config = dict(
    train_examples=97500,
    grayscale=True,
    horizontal_flip=False,
    color_jitter=0.2,
    encoder_norm='batchnorm',
    encoder_depths=[6, 8, 11, 6],
    fusion='cross_attention',
    fusion_encoder_norm='rmsnorm',
    fusion_encoder_head_dim=16,
    fusion_encoder_bias='qkv',
    eps=1e-10,
    weight_decay=0.2,
)
Rows from block 26 of the image encoder of a small model that answers yes/no questions on an image's attributes, named by matrix and row number. Each number is 128 + 24 x the weight over its row's rms, rounded and kept within 0 to 255. All counts start at 0. Numbers have three digits each.
After each channel's rows are labels from the 100 images, of 14976, where the channel reaches its highest value: "strongest on" is what is common among them. Only what is clearly more common there than usual is listed. The data: analogue clock faces.
# conv1: bottleneck pointwise conv (encoder.blocks.29.conv1.weight, 128x304x1x1), inputs 76-151

conv1.42:101143157108110158129095094115144137138114112117142125146164093154120139128146066137170133110095132136142106133102104145096105161119152085077136071145072135122124142164167105089108128178146122143094089102117128123115132109168115
strongest on: hour 12; minute hand past 11; minutes: 55 to 59; minute hand past 1

conv1.9:153138111134108132153140108085139155089086091111105156115070121106090098115156117116071114136097110142109151094082180109175111120117112118158158166146146151125125179086145136137108107142135126143157179142143135156154111139105106
strongest on: hour 10; minute hand past 12; minutes: 0 to 4

conv1.117:057164137127109180113116092119118108141154097131125121170130103168132108142104113162146138092133148131133149101129138153117126136092129116075105109125132127182089115087146158126124125163130140149147122104168104126161116104147130
strongest on: dark face; numerals; minute hand past 5; minutes: 25 to 29

conv1.32:155154136154114187074118150121101086156105104097138127149094057098113121169136172122141120159119105133133167116125149132153162116125136126060103100093099098151132137112131157118118130110134096134130125201125146153118143164128132
strongest on: hour 10; minute hand past 7; minutes: 35 to 39; minute hand past 6

conv1.68:170076106126069127083078151152150112157112130103136133129127108144112187135132143164122122132090178103157121118109145156138159162114083152119113141157139091100157136111125129090105138144090079158085101105149121123128153114132160
strongest on: hour 10; minute hand past 7; minutes: 35 to 39; minute hand past 6

conv1.88:070109174163118114175126122139159171128181118156086115112150109102133143114093116116155109114090144144123112121125126126123126128137173111126088135185138119140153136145156137083194106177139093095090109130113112124113110120153135
strongest on: hour 12; hour 1; minute hand past 8; minutes: 40 to 44

conv1.107:107098169120128127171138106115140113122136095108114081135157147127180127090130185101102128148091137114174143141203153109100103105138137107147146121166164139119140118125130134129200110138106092144100124114127161168129123133121144
strongest on: dots; hour 12

conv1.2:160109142137130127113097188089138052140112125124145139101099143140111137147160129141123119133139069137080112141116169145130105165148141135173059155145087160137150102195105107130169088158134136123158149125119140132154105136108143
strongest on: dark face; hour 9; minute hand past 7; minutes: 35 to 39